{"input": "log_mel", "encoder_inner_norm": false, "latent_channels": 6, "decoder_blocks_per_level": 2, "batch_size": 64, "weight_decay": 0.1}
Rows from block 6 of the encoder, named by matrix and row number. Rows with one number belong to one neuron. Each number is 500 + 40 x the weight over its row's rms, rounded and kept within 0 to 999. All counts start at 0. Numbers have three digits each. After the name is the row's rms in percent of the matrix's.
# fc1: MLP up (encoder.blocks.6.mlp.fc1.weight, 2048x512), inputs 370-443
# fc2: MLP down (encoder.blocks.6.mlp.fc2.weight, 512x2048, transposed), outputs 370-443
fc1.1566 081:554471534448505535451487526535422503526471523498495477512555489432522517481459498537518555524494505549435468557436555506518496483465563463444521449452479446502500459472550548517484494425516520487465541532473479500457493460
fc2.1566 042:526471433448479438494477511470504479554446501503473512513445510562476486397573531427471457480459496461542517535512513488528491533516551491526510505462496463532506527460575489468478453517440552508531444574531459442551515474
fc1.1567 136:470512523455553480572466418524494541523514541496503484513478501488490484504526492485522501531413562449515517503402532483512506518543526561508518481538516539544555495533492502524392538483471524587476456505539454555516520571
fc2.1567 145:455484468568511555441514547452551442365571496494533580449480493446496465579507490504492511512550520506420510471499530526474544489494492533490405494490581508455405510486504524500566500505488501459513591479486501520533519475
fc1.1568 132:499509531541530485470493478500490476377549520484461563463515466530488465515512462453524568484616510482536456467533527461456572485529461523516490512617567467499471549517480438510497551476496459551488507484488539534547526532
fc2.1568 191:510513531442506494490505489515496523570482497483505545535508512497523504505399491500543579509548518493447527480482496500511496443407479480481536469508470511522451484522435546494472506470515541516464497506477501513469487487
fc1.1569 096:520479543559525460446433550508501528437490425541525577468518482510456488495446450551457543462499560539506488414559499535448494552480486543533475472490518506500454536496538486491519517461572538468435463521506531428539487604
fc2.1569 076:469440529569553506469490565515482493510506520540515521558598418526474417527452469477559519485591489462591470486586540547486545486524478478482560477568522498496527508491470494479493457471465500520480470526484524515510452549
fc1.1570 128:479480468470487470470402523465481533467462444572398544506512551507502494489496507489481441440561520536489531511563457438495502521487520466482538510514470538527498522473526503490515496487478501556479483523509534461512543502
fc2.1570 148:495505515517445530529588424524520537500543548510507526505528487493520489570517498518563532495507548536521476500457577568508543418476486500478497498500556463496517541505473481469459492487504527514472550489567515541520542421
fc1.1571 135:488550478443468528535548461473499478536555490446453531493484529409509472592477537544481521520465564556439507525461430492501490442486446511511452480473490470465472536488486538438509507539541531544548513492381513538509520492
fc2.1571 238:521564473460494498487533485486503473502483392486471541486439498398526493589484437496500537562483492595453597558476459471498439461426430485506448447460456486476445572489486539454570507509511483494596636492430498541459458438
fc1.1572 081:466525551476545459459449516478466568488441511527452442537470490551439561443526544554547521536455570508568487489459557540550459570552507448540474505547458552529469562487468497502551539531562541561528474492530502511446430449
fc2.1572 018:516453477474471419526431499487502469550420480540484487497503530596486471422500505462527493504486448487535527549521507435507500514477542511480504478486537506514519495473532486510497417499447539498583488534507427454495500479
fc1.1573 087:484438583513544580530514485482525485542533477488454474525588527532492475516536490464553506471433472532499515538592474513547548549465508457497482425447450490500478455487460528520478533552455557523467511465448488524542480600
fc2.1573 063:511519510541531509421543540529532533421488524461524536442497445519498528545562432434501513482553506465504458428563565515473529561552521469491588524576543473489515524443509466510404546556494504531412493492565514495535520537
fc1.1574 086:443452559552575561501511490501453465562476510472498515577515426501471501577521447457524508496536541458562542475555520512522438484535489514534517474552511545526535557540543478459452511440488481538502461562538496518447498503
fc2.1574 049:461527464533480549478535505450559455444518495500498518459421501527511507540535498521508475488506520528448479488436534565536523496486525525454476517512536494525490521515511493441524544518494516511502571483586527475536539424
fc1.1575 092:480489564440505536534499486541474479531533475466423511464468517426447419459541524463527540518555480510502434461543508454531465503449476514518530552495490484526494509489483537534461542431504485541499506545504478467525477506
fc2.1575 063:487490477511562514457531498569434554463501516409608499421534465480547477542532469508476531507513522490432452430532532442403478485521541435545497509494488475409484478488510487561420505552508456440495527496486482577495467530
fc1.1576 132:554494523535521535535546554555575479535535497486511489482484542439526557586515491482531449557523568531527525445503501545558483544534422508538490477510472441527446499581551453416464519529494541520424530466524466564464482484
fc2.1576 193:457470459456452459515477446490445507556494490518500546495521513479480399472432558549469515446489477476498507550529442423502452518487561514471477419468475576484515486477438483592484471426466540503541510510448495461487450500
fc1.1577 095:473419471493510450486496525539493462446431508511492535472561472539507438493533501556543494439492446442466466459505453420480441466471536503579544518515492458459445536446491568517529456504465478568389537515545498505510479554
fc2.1577 083:484592530469489546530533454516453502492544498491465527476450473485481561546525455498507585542480562510455562529435503444451497451499422465535446510497529401478501494495476505416506596526547464522543540460448537570518488476
fc1.1578 077:563534442552544536564446554510438525439476566541450465446540502478541440555474487433568447500485500480484460459561514485548543462465551503540438487448539514528455539550560504537517447468531501528457480498549451432498535558
fc2.1578 007:460461455493470509500469501438548420479448437469472501445498560491523464486504566559499481485488457534442567524482468451536454521467528525410418494466510547503441497503454509475532460456445532502498537517550451445465485467
fc1.1579 112:542507527521486495497554514465501543488538570517424590534474519463519571496484568589503478480520568497525453548518480537534484523537419539503518489548519438484551548467504519417448557449569463545443479515500562471490469470
fc2.1579 133:518519433432458464460541537512509567562414486488528477506469511561535506420548499446465476467453513493541502540527496512530447512492548457503590510442452453527542557507476474487403479484435529500485485554540464490500497451
fc1.1580 128:525493516528508550460450533474528445468530509470433516511522536491474523523518533475512546459554482562512503506494479529561498549504459494475497540486512535494464486503519466465488421441490577499499548532484530506487423492
fc2.1580 120:507492539487476498548520465578447553566492564502522486545463489556434532492491467429528558471504534457504469509472532514486533453480514455521523500486498492494517478477499457476488508482512452519516440485535501542521489468
fc1.1581 078:542525481427509484498560469563453459557539458551549506465472479428462518467530440507423524553447556561559451492452454430510452558467498465506477541564555506433464565457537489508525550518458453490461492532530543565438506513
fc2.1581 027:477623502461421495554507428526526487557475483489376455501415556527502530487556551524504480458444502531451594539415452425553429472475475496443520480451444472546499470524482481484480486482490518523484472512530474475491529420
fc1.1582 077:517537489522521440467452520502564530452445434553535505437546441472535457494447483450436540458454433538511536454478469541463540538521483468431518448554459554493566474438435493546553438529525471507518567546507514513486517557
fc2.1582 010:472425398488478461476489518476525503551437472546460532525443512466461442472519540477511468414483465499496505475476485494572497560472703538441505510421443569571523523503518519572538446433401518500474468567573462421467523491
fc1.1583 077:525517542472572535491499529437518448521506570437529486465431552528534492491437481515462547444474501475438533533482485518473458479557433447448552465478470539549530534504569534470507470512456493554550468495480537500522523456
fc2.1583 013:541486493430473452524451502509464508552433494467478526502520539613488490465486498504491515457487470478479529545506487425478439501467489481478521497432514455515457468478460504488483458481478493520526465560545459513454444482
fc1.1584 082:485511486522526523476487518491515457466571462470432527455518496469473464448508520571514446462520459541445530469539463536491500427440536443490520520469465532482474479533450482547557459497553440448505453508514524440523481547
fc2.1584 026:466519502574476533455531546472582517475514526530373522442499534565487399512490515501486480454529511471495598566477491511552513553557430534396532471554546513557452475478430487448521483465451484557519491509573535478475509499
fc1.1585 079:526443455523543444480558549449519559478447518474491472488524554485471526467478513510574478537534457561489531464517453567453464468446493520468434547450508555447491564454547441478495452518563539533441506469510549460510441542
fc2.1585 025:480450485506480492508454497482478491529505472535447536531525528510483406535415534542465453484516464500503567536487453464517467499419462566468452411479447559485475462482458561524603414439455503498600503503480473526451445500
fc1.1586 080:501460601515496485585507524515523454485441450533569512554456522435460466519437546507518496489527436496441498506567477494506477468442545469563438535527573462496500479471536473548546462463507512506468484486503508474445451552
fc2.1586 040:512542578489510526528526458549420530536543537459450513522557452488506503527430483552475531549500560521510514529487536491457479470511296471486486483554439413460536526515438503432480552514564486511515500452453569580523451515
fc1.1587 102:478480526513553497490496479559511468492484502504488492511581486500552470458460481481464448488471484489487469474546536475532504537465454508612510523561498505506472494476533470481466473516500533507438491530516502527484523558
fc2.1587 091:453537503513485546535563457494528484437524515430491499397440514472517479565485527528481558470511525536424498490421501488493505445528512494464463505508582532505491522473478455509498535473516475504461576477497527512531517453
fc1.1588 140:520515555491454501547537448549427571537526511476526565537535496542526495479417486528466534451487539499463425565487505465505453510469565447485465521513449560516608478518442552582480498460465463482549459495508504512424450465
fc2.1588 197:490543479496485487409462491507577429527494473483460469467465538450557477464563494438471500527442491499510594475482483454492506510531494511413469491511522500511430537488513498500494484525479522499488456526389495464510514489
fc1.1589 083:550501552468532474504526466517539544453514445467531462568512533497453550450493543451507494431509459458501532465440545499520518504507480474563442514498453546538484524558457525479484499425534501473518440498502466441488532500
fc2.1589 044:506530559470508519541573467543443534470520522462570529485511446532529541548560456488508630574530553547476416507537551506409510451492443431526518466493511405433526505465576490465432535625515477524483551463503511592514513441
fc1.1590 105:524459552500592540472525576557476474453515460530502518570498525471463520522514472488511502535538498467441489501547496539436478447444447510519503567556501486427458492494548468479466526517436515516471489483528532533500535528
fc2.1590 099:454496440498484467484524539499552541473474500469543499424429538508525457479508519522502448417508472496409455473527497481536487557545633490463583487449548536517514476469478456556416473474434514485442537528548446466493517488
fc1.1591 124:532514491431534472467546544486530548488446523517536487489449494434487427502462480438459513493431485451531419491518565540513554558536523497509534533495523498531543501517485499512392530500451562469421547552508504474575507553
fc2.1591 118:444564517439468518571552423536510565542485514545477470531446505597436537483516486491575511430479508468520485588477508519544476470460543463467648471483481456557660448501481472468433514479453507557430469515590483507458507436
fc1.1592 116:506543473475557500518484555483473572558527478469414559490558551486501510495490539500531481489514484556499537529496443548492518416416428546439508507535482444521473519544471553532480517522504514530466491525480469471443493458
fc2.1592 140:467480499499470519506465500478509518496455451535460508504514549571480455511376543494533576387498425531491524554463444445513530527474561513454516420479529582530488456475393511568513443355455494525515491546499450455415483496
fc1.1593 079:467555519520502459566477518496577467458469450476499489552498480529490446463523508559436522555444534499495521443462440466494548465476478533491484438436528431489435454498464520544450542547475469536444441490483481485512475560
fc2.1593 032:455553453544488537441569501516539543420484483408501491386476497533537459546522497533457522480487508525406536491460498467498470500522533473453502493528500503474473502514454506517451511502478474486500546514578493500460518442
fc1.1594 083:444519444444445529547507468477476539498527478487465532551496530516514438550545525528563498460453527518478572498549431547447486497556473525479501549477484514538522471534546437531457434443507487547462460445438535437447536533
fc2.1594 032:482452581527525535506496494557449575543500529498521504542586459584485479521377476506511543464539501503534474493515532511478495469490492451459543462555469529467519467515444511543472493443524466487535444468517552559469456499
fc1.1595 080:529499572447460554551474433563550449534462438580501512449507491531559516489428518569451552527507459487493464442446484501567505497489431526557502518541563449473523482506481472522537463402433506543449514499531564427546544489
fc2.1595 033:526459503454579450510502471545425489474493520446575500492511470563505510524555462475522542518520509502453446469565545440387502497474516466592513487454521426440501469444526480530463488563496495461504514528492406583497473540
fc1.1596 138:474499471445504489459522548441505397434487531545475528477484535452516546497579542463485535536548459456510528474557522506527493505532477513515468532500575485511484547478560459504475522500497559476399481522490485435553549554
fc2.1596 226:505487472479477472386477539462514437494428496487499539503514509521491468405670514445445453527431544432487512493478530472501440490540525537457495532485555468501479553470584550467480481551488583472511525566549497434521488454
fc1.1597 093:504493587502514512553557575454506474437461511583499601497473477444455471551480555571563513445568560410457435451454525480446506517474497501538508549573587509531536477475546468465438493516514486515415526571436539451534454510
fc2.1597 067:445584454537434526454551545452606510471498470543458516463418578527506506489504535508527451436491477491452511528465481549603537566497533583426581461469553538585507467462477481487479464465464533522445527506577480450487559479
fc1.1598 093:503523488546527520455454529570551514470518552532534466523521542442478515470509530468487542449441499515557480517491430446467473572503461564481486454483560432543449562553476492474458469546606516565494506566520472518488529533
fc2.1598 065:470499483480527506498564461583463576455480517425582491428509468567522483558543471521491536461480513509450434465516538465467486481500552451452529487487485486425510478503461516545414511509482478494479504493578459562476493483
fc1.1599 079:473521485533566562489529495552484546498462500445490509467510480450473454549467519571508464416508563546583566540554452503486475542491447505554561446539429465486491453500465510479532507526573502445434461491514499492544533543
fc2.1599 036:482491479500520501458526518519478539467529535385482487445558502603538459539532483522481506542512508504435572521511531470452502430525461463490496519488463461468429485513504484475486471548498477465578529533569484554481491432
fc1.1600 096:580543474501496500609546443473554543511478502427507499535504549521531464478476473518509587538492505454494529522470564516465432452516510518539460447474554474517552522514460470480498552488551468477506522501456443535489434530
fc2.1600 081:486511510511511534435510547503503470488517529535547546557489464494477610539496440456549534580541535501538495511515573560442585489513449512531471504495549414479508478464570508406528536541500514526505522479472520545547528459
fc1.1601 092:509505566480491549471551521452515466482500497471503491451415479527472498547457529538489591512443519544562501434494520511540498453513495452482530537560492497479480602510445465530445480457570561515392470487512486472484532442
fc2.1601 070:515485504454546499502513470569403557522497534398567480486534477605512500508506465491475535520486502500466468500511536448417468439500461419524549515482437433437477482523485505486431508524519457469570486503535495602481449493
fc1.1602 076:487558464436498484554495481452540461553442487508474507529510522473451512507524540456530472456502508514453550482515554487520505452494473503450503455450485533508519441453500442552565546516527529544433543504565498548506520493
fc2.1602 017:498422576511504481481448512528449527555464513566557524570585465557495485493441491484538493463551450464557426463557508500480500497488527505468586464522495541498581489481476529591467435489495504503477464505511497515476465515
fc1.1603 093:468506511540481493584527418469477435425480459538540444519537413473455542462478457519509497469510551448464441521501551508526548564465547480516442498520493547475547506478524455464480521571547528542536510449487490540462461521
fc2.1603 075:486532497479519480513484505512464522498481495455457510458499515481509412514462497465469578489553489509453619507505477440452501475498443457493459461481494499460369493455431504501531456475478525505556518497458464551465473518
fc1.1604 079:485506433442522496479502499547536438549504507431466504482494455469467452567504555562523567434528517570462523566428448467453553436523552450498475563508456519499518493478494511454551500551532467448476518543507523447542539526
fc2.1604 030:497445492489499494509449507507456506531478482478476509515542524568484441511418513526474514502509469490495586530493491446464462460478447510450474464507468496461425480496445540476553440450487493485638513512510495525456429488
fc1.1605 099:557432469486452545545542510451540471466501509542562577508436519519485508550484557591512493449549447555508431419482523522511462568529524549461482513487457527510488527484513541507483468436506464491509548449437531578492419487
fc2.1605 103:473519469466508484503516492554479552497450483450526489426460531513547465514558551517502498437487504503410507453502491411483442511479554455493515463457534484469507470464462488546424456487457497468479514530522406504436485487
fc1.1606 086:567458527546515477457554506533461494431502467562546496452435460511499558453494549552432524532444559545543484476555470459525541518553471533452547494464518513461526496527539430522495495487474445441511487480541557512550469427
fc2.1606 051:495428489479533499467480476563420514489511516466601473498538441540522535522547474486509491535511492511515426451540565447418482444475569468533484513487471476422536516522577519545468491576506492447536528505521490544498457460
fc1.1607 086:474471488444511559516546550433496542482538455460511515435464459515560570492489561497526473515562466534495564494419427510444550473538518491515482476434473550495554492544491485543467482521512510531457467491540499461454451459
fc2.1607 044:519453484497532444458476544560493549523434530471537494493515483620496506478465468464489471431495464464510455477549535484495484511549593470478604533510499517505496512486466467532428478467495486488518471524552486513518463522
fc1.1608 094:545436453557468552462508556535454492502509487463563468558515498473515557471514482573516546490475462566512484468531447507503462513473504549479453566514507497509488472525489497565526513453491542491490513544518554513490431447
fc2.1608 068:514479484465449455524486487529502488543454537548537504553477551587497501497440510448581548430519465499454468535464523526498525494472508539463584438423548492539523477447482514500504435460457515524496457527526429522472508488
fc1.1609 086:515496431521565545483422539467547530459499504518542476490491466535571552429533506529559541453479466446564519444453458536507439481461558474514472574423555464458447491534488458519538582457488543484485512516491530454547462544
fc2.1609 057:506512446491513521490502482465516426446525487447510484450456521449500500518577503490474515580467521532418570510451512474486514452505515498529387541454520457476416498533581519437568518557508506468550549503485492484509521441
fc1.1610 101:476541575568499561508457549475513503470487560518450479495563503534536479487439505526455476534535541505476494537584473501483434525509459527457527490491424588512464450468480536496494468520536533492551530505460526524494514504
fc2.1610 094:465443456519533474449481554497524476507463471524616510536528464534512465514525494494535455520518478483538409441574536532508517518467564508493523483479463507480515496492536525531466430509440535490498510542546452501474467495
fc1.1611 085:444463498519590489491441509520565461478466465540444513465547534501494520543433567459552576469544527517442512479562422516555565531448464539450489445528574485553437483529526528552511546509499467491484517481509517497444546612
fc2.1611 051:511485495526558523470583487562469532414526514420568484412507440551509524558470426464487569488522529523473482489529547464409518518558500416581486521543515443415482501486479465497457573509534468509515537477507533580532493534
fc1.1612 116:542418532516464464578504519554468498502505545601521440483512500531491503501525506508469577461454542491556511462495524478463513456504548479578546557554450500481493453549494478481498527460523532564516490532452514521503489554
fc2.1612 148:512592473447423500544533420502518534577465493475419429503415565551525508448541539554503452508397533529453564566409481484567442477473468485478533505428446479563480493559480482449485505496497500497527483498543484488468520433
fc1.1613 087:458411546466443464560455536525445539532482488559476492515495449422487454474548559564454511420555504486546450469442485455492509446495519540513535573533452475512521523525520481465526484503536560483432470519454500469556472448
fc2.1613 044:489569550490504533543543451549426545516514524424507493463513510533504516546460494526484558532512533530419557521438513472459479399481428443496475489484476461451415470515453509444521524496543453488582554448500531602473462446
fc1.1614 090:573533526425516456459558456513532547533454509508441487481522484382548470447475507488508552530435464567555565480495504498533507457543498502557505483467480478473548507532523459473523510454454552511469552471535488423486474575
fc2.1614 083:472462485491479491476521521516492485466488535525501513521510464565527510518640539476514502490517549508557511529470567510480482430457454516499473488479517411495499539475570494421529457535456496497546507550535466523500525394
fc1.1615 120:519502583512545466510496512492503542519517500472474562514502520501534652569484467503492525515587515502505539518531478457524503467491465471537504555481485530506559491475529559546491551484589512494499520463458541488508454511
fc2.1615 150:521496488450489472493473486578402552539493537497536490566499472539513560492517452455540516515495531484493491486527529453422497484494471460548523511465503415457544510499517510504437506540517488464508479510469475573519463472
fc1.1616 088:479574547470539448503494555450560514529538504568538524514496478439484476454535533448528552429480520517509476570490467466564448515497560514465446433471508491544493517462464551538554534496536489466450474492502540456538460599
fc2.1616 064:460454528553545532434534531553480553443519532436628525460547429513520480562480446492486526504554511489499409448538555527443504489533540457459544511582512520437534507487448512559428526512516454497480506478539547548495470520
fc1.1617 112:484505478525587474523546425489461490486548489478443497539525500483504517521559557505510479536508510529539546553531460507525454509455462559476426489470508491484534527511476474542579553446501478499478454546495512504491455539
fc2.1617 090:550488455456511471461509499582468524510488567462544485543460511620511550473505455443545503492479528482452461524501572522486544485553468483566550526416510466515472483500532476467449494524494508475523465491564491538525522488
fc1.1618 083:516495526532490452462462542450482485548553462444520460565489441502561518463544486556517505447537480472508439518483502539547455559479464507434541453527537495489579550453434423556419451492474537502457520549508444507442444429
fc2.1618 044:512484447558578509396461544481502490412491486491528521441525480530451417519504458456483521512520473444506590453539518466443545583581478501503462494591535501441355479482476507499505510493500470483566507482502505500509473590
fc1.1619 080:507446532523479570494539519520523443485481478550512523487504449470531539461505541527532580544454435532468483453473442551470516529504480537556458546468432533508577537462469487555502566540504540454420474467527550524510528547
fc2.1619 022:462519484470403485522494474511496500518446526522494456480469525636530499457484547521464491482459530514502544605423510472528442427467479532436469479433491514526459499505467493510537435477455497517578471535556473522487499407
fc1.1620 085:480556517488477481429462440516498525478555562507433522495475502549561502554472489435482480465546528524529478438539514455570467555471518545525455509560488534470553499528561473539451608509450522483481510515432496552462524504
fc2.1620 058:485400447553490520466456544475524477487505476568509493544510479537490442520423503500519449482525464509570483511483480515510498492483562554480435482530467573495501540542505547535582445446466515485593512525503519464499493455
fc1.1621 133:512511488498563540407472451538488507479557481492499431484507536415554547515513546493523434480449472524540552493536476479462543474458513508490491524557495516464524487550521566537518525550520530437476456524443492520525493464
fc2.1621 188:465494484532494508475505563496536531534461481465497495530474519544502471512485529541519423510515509467475514503457497517525466486476481502462528493489463489507469490471491475470499466501452537499567512502501495516465484423
fc1.1622 075:508500542443449445509467477547551570563523496466545457474447521522515452489532477459476471439514501466471529461514478484518440549505544558522523446549438550507539503484512461507562548541445523510543544483450534450462482555
fc2.1622 013:472522530589575540457566527490529535416511499421517493387520453543543434578469482534464515474557503513463541454492513525468487463554500460438509495587493497457458490511368512482464498465484470529493548523544546549478485493
fc1.1623 105:549533502488500519535460496474525437525563539544490490544471563524483475516509490432553504463465515483536501488484484571511559487479489522457524503466532521506558546506438511568549506445456473543448463489441487484534479584
fc2.1623 126:453505469479512492487484531475525511536464429477432458493492467576538475535411541457487587445497470594461595520458457462546455439456491442528497462468481541542444514553502527489551475475469485521557502555523485432452485428
fc1.1624 094:486466563551482487581583496457461497448460497471484488535477469528448525542559520541538530501474440483452416449471528467552463456483522470501521510530529517507531503545528456555497470478514528475434467496532525482523505605
fc2.1624 074:428612460502436506472537486513580542503454522525451530484410532565477540490522512454530497428497521485464551537467501535567484541517454505425610486516568464575456496470478508429485552480479463572450512491554503488503542456
fc1.1625 112:483476581473540519511451526535511504498511469527495459525524501454529562493432486543483425483490479474504436488544483434474517506513507473503455505615495524462572525599442509503448553440540512457474474565454559476471471463
fc2.1625 130:485487524506521503503550543505458521447525537445567534477571428521549499534550447524518519566596539520481475468563577546390507425472467452520504477490510446409499508476534515475456482603503521489537575488501500627500480444
fc1.1626 082:558529516453549463457446518465481496546561464524551502557566471515511457450451462502545468555502542536559550550523497547543500501448550539515528457559534478539533463509448499500539469475531508528432480475522461427483532511
fc2.1626 041:479554445502521489459518519504516565497449500399434495417513550578505406493519548546439459443470501469429585507484479465515433520528481501442570519523439499488430474516443485497436462454467452481522482535562470499451482501
fc1.1627 080:438529462533472464548504436530459514483564519572437444451496517434490471464518528545525511464477526463509436508482542527439484475440505441472490499489515499436566454446548498440529540475500450500447439472473448512500462554
fc2.1627 009:532486442485561463452449488595444536530487484479537488492519483509525470501471429450487548434479518505495482482520509447388486507504531444570522509486490491430496487526474519566457491502509459392533486517444448541506466527
fc1.1628 139:510483466476456486525532421496501456529514468511469482520443470519538481467473531500518537447464469573514484489470528452546538492499551515532517499470468474538531475564527494495490484521487490466519537542530422446541542487
fc2.1628 197:461541498516507526382516580496486509471502534525464577495494511538423479518481530496447454491517532386508525562476517486512487480510484565488502494507497501520503448422482498499518495471483494514516495515464512519499469489
fc1.1629 156:484456515513547524506524500558492564438555496459517501462565465504541491576504460497499470530526549518481418477501483510519482504528430515537526573587524416489525527534547545451471617508522536521482533494474574565498488504
fc2.1629 270:454500490476523518463559432512468509484525521450654468496481448457544504518542486469494568618459572572486408453463587523426539459477533425501467530488467438436538518574529513490433522576488486474492490507512500551537532440
fc1.1630 094:464564495521465445580566477537480437557527451472415504467471543428497436580524569573568496563543564545473553532473473465526432457491438480547501444505529494556463519504440532441494497480454512481513523566486495512459457477
fc2.1630 071:517535429472491495439490514493532506482451406484516472461462511422574540547508485484507504523471462590461554503493478470509456499451515506496513514451470481488465568530472536472491497494502521459529595511474463482454469436
fc1.1631 086:445542526489567465549481503442457535502457468423457466447470463513469502525453552463478497505500547464525469414552476562529537460462559569536503449472507473490455464485461442457558494447513455487471525464485435498552493490
fc2.1631 045:511584601457394516512491462470468481560490532573451483579475530604490614458517491443549533550468536496515524558456538524507534489484399508482534471476523468560551474499530497471467502556524502547502451472532536495525536455
fc1.1632 139:440513506507470473547458491493509459560512427537545451513467551480540520509527539539522410554513485637478528466530489478564529525557519471454454418485470506580550435542494512524499438563477505498523413538442499521576474435
fc2.1632 155:470539491488437520539512473471526515513505486510435520510461565527467453507460550585493501465469493507453502606409421486567484495465526520460480462463484552535494445521455520503563482436505501521541499504492499452427487436
fc1.1633 094:477503578491509523465523449542524535524445493570543475514527509538482439579419563488462555521524538495543479513452535523465554494559405539527485494572456462410474520500486533488494539467565462569504482518534574525484484462
fc2.1633 077:483551444488504503501561460490525565501472519367522476383471535532543434494517526533463501496467527513381527494466504500505458475498507452452547508460504493504466466495468460501434511505472476475508526511567476528467501466
fc1.1634 079:468559480445546566574512465529439540497512444535566550502509502526533539573521542541548455463537532453495449518443550454491446542526502449584485516474470477507550503456440542547518494490451436529413548515554492472498552542
fc2.1634 031:482433512562537529503458568479487452456537491499570482529565458456507495537470482516496481592571494510546473476529525515454542463492489499520379500545471495441445504513554535465575496545514501488574555469482538510526482471
fc1.1635 092:515533454507546468522572510549506525439450529502533555528535430459480510553447523596504471470553492457564476439552483480457506464446560552509553497525467570469489530501472448501501521456470478493490451504467554468424487432
fc2.1635 078:500470520527552531432478572475455422456539501492567519537526400522519540534535459447510539586578522503569475476542588569404551466495471477534435514550486428430475523479576502455510513590510525506543532486473531541561504453
fc1.1636 093:554476547472507470516536578507516482452525520450463484519461454503476546479536540600559506534473461563491513549531523487562518521486488495592546510494521427491449552549557489523531531465505544552471551509438497463533538498
fc2.1636 077:517425427474568473390480540515493485443436461440587526467516472501511479495555493424393513512453513477508460418539535461440482516551617467528479545531441506433474549505543510551451474510499517458475457586511459477535493520
fc1.1637 101:505465480572599488509470524472504528483530514487467482531551514475528512514481498535497451524555540506467477524520424501555477459566560524521487459595549573574495488455466529467547592470534461563499541480477459445508494596
fc2.1637 092:541520555440503491495529498573431534507467538465533534496502460605484557491541435435486576484487514458518442493531571494439517519538494431491601523534513459470564529442492460522386545545520467522462469492555512563553502519
fc1.1638 161:477514482581473513507536565463543470425526507494524526464470524414528457556525478534511450492526538499487471452514446512554522565481494585493470454504561547509547508509484500532500504475456510504422504542487458468490536526
fc2.1638 293:412478482523466506556561499481590538476478437497523524460490529464510447520520490502512537440471504510497486533509422539593477528493573508447517439489578536495500477483462511523509480452447541535448476542532444464459529487
fc1.1639 081:550474446521511461463494540496435548454485444557444447460547493425468439444497566493429449490519512484448537525544522465440441531429453550478443452552477441460516456468466509563502505505468555556508528567475486466446521464
fc2.1639 019:490472503483419510521475490486474509521491523495476508495512530631510487509435510517494520516516489511454530572457502479479473435480481505433481485471505503493448477503464511490526436472490489493623522489575494538466472385
fc1.1640 137:453458507511473520516500420536543533569518476462549477468516513522491484518451521561570446527429542510561410519482500553553474477501532488504521496547523517531627492548426469496450453467474532465504486481523562521493536491
fc2.1640 168:473557510491474493416471489507492505530474474579409541501512507534431488523485487491481503467507461434543580521499406419518443485452479533470530447511465531530498479480489566514537494462486501518521519516446520489461471499
fc1.1641 164:474489567526457487560502464566470465505560536539507564586516471492517598571480479474539562529520519508473473511497533522442544500502398503495480476505524456471548514503553492530471498540529551530479481531430518522536507503
fc2.1641 310:493505515467440464511481502563431525544495560538506530618506503568510542489483470467575501532506535481473518558512534488454486490473379523508513473456573441472520529462507542485482487524512541483534507481466485602481471464
fc1.1642 092:509476502482489457419540441498487520556515449473433476573438484433564572487445542547497498534453542516534482519592516511479540558554515500462445567549511458496585492471459466525515517523501546499433464483444552528547552469
fc2.1642 054:474393510548538494469466548524446510450523524495636537503576444523503436556443496521522461508616488477502420437572540497421501486466523500505462457548493492413530491466506516562496442523496522449516523497486488562490452507
fc1.1643 113:544574444588521484525445527441565525499570454487489516498501482468533533554477582465523454541489495560510554538524460496552482498435455543553463541526509394536476580503550459445493537551488506516481498495514491483502535506
fc2.1643 125:489481492428500473501447452519428492541445460512472488507531517540455437490425497480482573434481430509516554558525421370464454498473564478471502425479447547478522479504414511602494478404472496507539524515430472498452415535
fc1.1644 081:494455564551480534502551492533510481524458421438505547457563544463555472487465552486535455503563479501572539469575441464509507486494436557489521482453564526540487493434468540533503465543507475480518543440445496551550518583
fc2.1644 038:471429466518492476462513549511498485480493548526512537515516466589526453508596492463512501468559509490556476491522593538498514487477525510475551485479551499507524511437563500448498402534410507493529506546575432530486492438
fc1.1645 147:525491467503518465464505552458547492434524575522511504519514522406533502532551473466523483500530515455482522476565558548510575501545485565558518525504588456548468577504571481460478553503515519498450499566505507463580533540
fc2.1645 288:503500475466485465364465526451499439497427479477485547487531521492503430401653523458416472539443533424483527488487493439494418485539531527445483528487525500509478551465583545495469474551483582481505527566514498417517462461
fc1.1646 139:517554546506479521426529542498484457506536479486490496548446483421556518487555527529565543484513503460469500481523508556448512508422476503545453521539454452503487558538528506506450441516473537497420469607550496498471561523
fc2.1646 198:510528508437452521589561427552452585582493548455492506474461528545507499458390514545475572446459538549452490577478491495525440490505502415488551489446493506490505480494421454493442522450537482530511522463510517534477456454
fc1.1647 117:459468385521496516515473475595440536560433515532489560534509463564487462527544540469477536548490465480506483432448525446510448505446500529568522489492530508444549593480548559493468534472483492512491462550520518479475470433
fc2.1647 115:532541466442470494551510463485485484544476530452434471488417554535492534439580537454478491513433539479439572537425519476510464446490492510531496552428518450534473519513584483448485516530528524475498508540525492489550521419
fc1.1648 125:551526518501478521489539502493440560570524472464463561536467494478519508517471579570485521507531567498488536481530467548463451521448434450485514473487437458526478507509466479470464464509485456553544458508517533568484478515
fc2.1648 162:492538449500450498445494510502564464506496468495463467499463509514543510508502494504506435527451512512498524493478495494539506503507464528462471498501467500529475534510521506475494493512499548500522516491487507482530525423
fc1.1649 091:470507557456579476601461429515550450466505453475505453547504465470524480534452496530538579466438542465507559438499540549539544471501541495516546538446523568501486553438501527534489545544513547512492474552487504468522460499
fc2.1649 061:472450440575488517472466576420563439443525465554486507489522530485478414510447517525492437508520468489502593538497466516531537535486524576508374495506532586493396464496510508507620464445480533490600515512496515453491491499
fc1.1650 100:519429581489527559490530514484488541471476499527447546473479416443533552473489512520466512468447505480520513572568496533435441497531486494528476485516560508476455540545501531504520457509588547477405520462440484533400553486
fc2.1650 092:519536510474440463493465498487535503598454514589433513598468549585482542437482501463574481480487477475558501550511492526563524540467446534461584461462509485593530489483511504487493444485461528549485425515526483476508535473
fc1.1651 144:497547581505492506497570505503493513496463516527499531518447494484472491484499544471555544467447477478463530518543535579495494503525488505527515550512551473519518476496548484509440515503430539492411532545544561486580550522
fc2.1651 174:580584516460488525494561468564539528465467544470479511445487542531526567485528505488512593474482555530476481548504531508538521488520466459500565529467600460543528517447486486444405546513521497533400590444545493483521511502